From a checkpoint of a small image classifier.
Model: 0.601M parameters, widths [192, 288].
Training: normuon at rate 0.0034, 22300 steps, batches of 384, held-out accuracy 79%.
Data: trained on larger renderings of crowded toy scenes, 90422 training examples, 94.7 epochs.
Rows from block 5 of a small image classifier, named by matrix and row number. Rows with one number belong to one channel. Each number is 128 + 24 x the weight over its row's rms, rounded and kept within 0 to 255. All counts start at 0. Numbers have three digits each.
Before each channel's rows are labels from the 100 images, of 14848, where the channel reaches its highest value: "lies over" is the class under the peak; "top examples" is what is common among them. Only what is clearly more common there than usual is listed. The data: larger renderings of crowded toy scenes. In brackets: how many of the 100, against the usual share in percent.
# convs1: 3x3 conv (model.blocks.5.convs.1.weight, 72x72x3x3, each kernel summed), inputs 0-71
# convs2: expand pointwise conv (model.blocks.5.convs.2.weight, 288x72x1x1, transposed), outputs 0-57

lies over: umbrella (25 vs 0.4)
top examples: umbrella (54 vs 12.5); sofa (37 vs 13); largest object: umbrella (31 vs 4.3)
convs1.6:149089127154143127149085097158164161145140128132133113139111147126126145083143139108132145135124160108153126122143137169119175124095153096140125128128131172102124108128154127125147084115071144122121139051165129122155
convs2.6:131139073107122147114161104108118119127137136162110109109162122138149095138115158125083142140098111138118157078069125107144076167140123128110117137114119187140133135110166106

lies over: mushroom (45 vs 0.6)
top examples: mushroom (51 vs 12.7); largest object: mushroom (42 vs 5.5); umbrella (33 vs 12.5)
convs1.69:145125161102131131137098151107153105144185128117121162105147152117168102117158111151122102124140151076119142148145126113115083118137090103102088151144145149155127108117134169135090075111158134167147114164130145125116
convs2.69:152128137093134136140117126120123162097142145114136095131133102129100141123166141128086140142114136085162094103148156162159145136155134097102107130156124136098133132138144110

lies over: sofa (27 vs 0.5)
top examples: sofa (33 vs 13); house (31 vs 12.4)
convs1.64:118127115124137154141112124136157151142129112146095089130156113086094135123103126122126119103077147167118096096134128143134165155088127112073095102124114154108082120120113152079138144091130120083099137138118082114143
convs2.64:150130130118120119120138137090122104139186086091129128140159116138111166146162105121166116168131104147155136105112185156122140158126142146126140132107192122138106107130144164

lies over: umbrella (60 vs 0.4)
top examples: umbrella (65 vs 12.5); largest object: umbrella (61 vs 4.3)
convs1.56:131139106128137117142099102127091147131107085129140151118123135136126110148114088078143123130060141138084088119102104155151100104100116088129141126139152128142113124102146150122125146158106180116137095101075132090113
convs2.56:128104146106186118138110130167115138125132127130168179084136148102123124144124118122140121092122124125167142113115075149077150149111099150111140108156127165074125143107179148

lies over: mug (44 vs 0.5)
top examples: mug (47 vs 12.7); largest object: mug (41 vs 4.6)
convs1.66:162102092103102088131083130112144108135090088140103095103087147125079145117093126130103100096116158111108159103114109134144108142087134101107127155107125153120135114099152133119123087108111162106126117101155118148097
convs2.66:135138145130108123109124098095143149164190160163121145108129166140140138136118099084124117093129142141124137162107121141150137123131083183114096127123099165146140152145142181

lies over: mushroom (31 vs 0.6)
top examples: mushroom (37 vs 12.7); largest object: mushroom (32 vs 5.5)
convs1.30:119170100087135092115117141119111124151091106191108111130142156110119129106088120106150130115115081133120115133119099138122121121150102104138122116121082144112133086133095124110121075080128106105116140113146143071099
convs2.30:099189138141125145068159127122122091129112074145152102115156151151166145179159131151153090130118128129182077137153139136133176147155145112127097158130089117102103133141115133

lies over: car (30 vs 0.4)
top examples: car (45 vs 12.4); largest object: car (27 vs 4.2)
convs1.58:165107126168122154162128167160111164103181153093120140131126089107157150132108184125157152133129124103099154172127143119122165129131123141107135126144135104132100146143095129113072132115164136135121149159132170115113
convs2.58:155116122156115115106086190078142114139146097150127118136148102162119113140186117080167104143128072083123176079112151120131180115073110119134108085168140106139138108122124104

lies over: mushroom (38 vs 0.6)
top examples: mushroom (50 vs 12.7); largest object: mushroom (35 vs 5.5)
convs1.46:125089115139106081132130138162114105095093111121072126099171057119115137134105136096166119137131137095124105122142175130138134132094172105115147119142138111143111147141124118126134127148121105130126106134059124132162
convs2.46:117106129134155121127102173120155131100181131099108165150123098145147106111158093130100123108132113149132140131108092122084113147123131158157122091128111090138163097134156106

lies over: mushroom (36 vs 0.6)
top examples: umbrella (55 vs 12.5); largest object: umbrella (45 vs 4.3); mushroom (44 vs 12.7); largest object: mushroom (36 vs 5.5)
convs1.38:148145086106115175131148104120163141160067141142113135146149154134146110141119115091154109165118163136190130094121125117162119135123131113097140122143103132065111121138121115104133080128117121138106155097144162119144
convs2.38:138120112100142166146135137148112096136089177125145089119129152174086157133118075116120161165116168158168144126110100111104129126112096120136121104156086124174137147130160154

lies over: mushroom (34 vs 0.6)
top examples: mushroom (48 vs 12.7); largest object: mushroom (36 vs 5.5); lamp (33 vs 12.4)
convs1.26:135101140119122104110153136140088130142151136163103129105138134133124128181180117085105107126132095143108113085118163157127128181098082087107124130100089151149114119151122117127131103129095087130160137144174118116133
convs2.26:140159182093120143162147097155162137128144118106079145142070144179141154149130142115122134141174149150139135144146144140139113115105149112131093110161110121163098176125167118

lies over: barrel (43 vs 0.6)
top examples: barrel (64 vs 12.6); largest object: barrel (54 vs 6.6)
convs1.27:118134153153094127141157145102135135140096126171077116138111112114111181141104146133112098138116144157122161096144078122097138147121134121127098127146157119085111163177130106067113125117161110106108128107105110106106
convs2.27:155139139141117137144108143163154105124105147115142106158153141123103129106083156159148083121158112128130124168138167134151090099115116152128125116138147111091104134205126146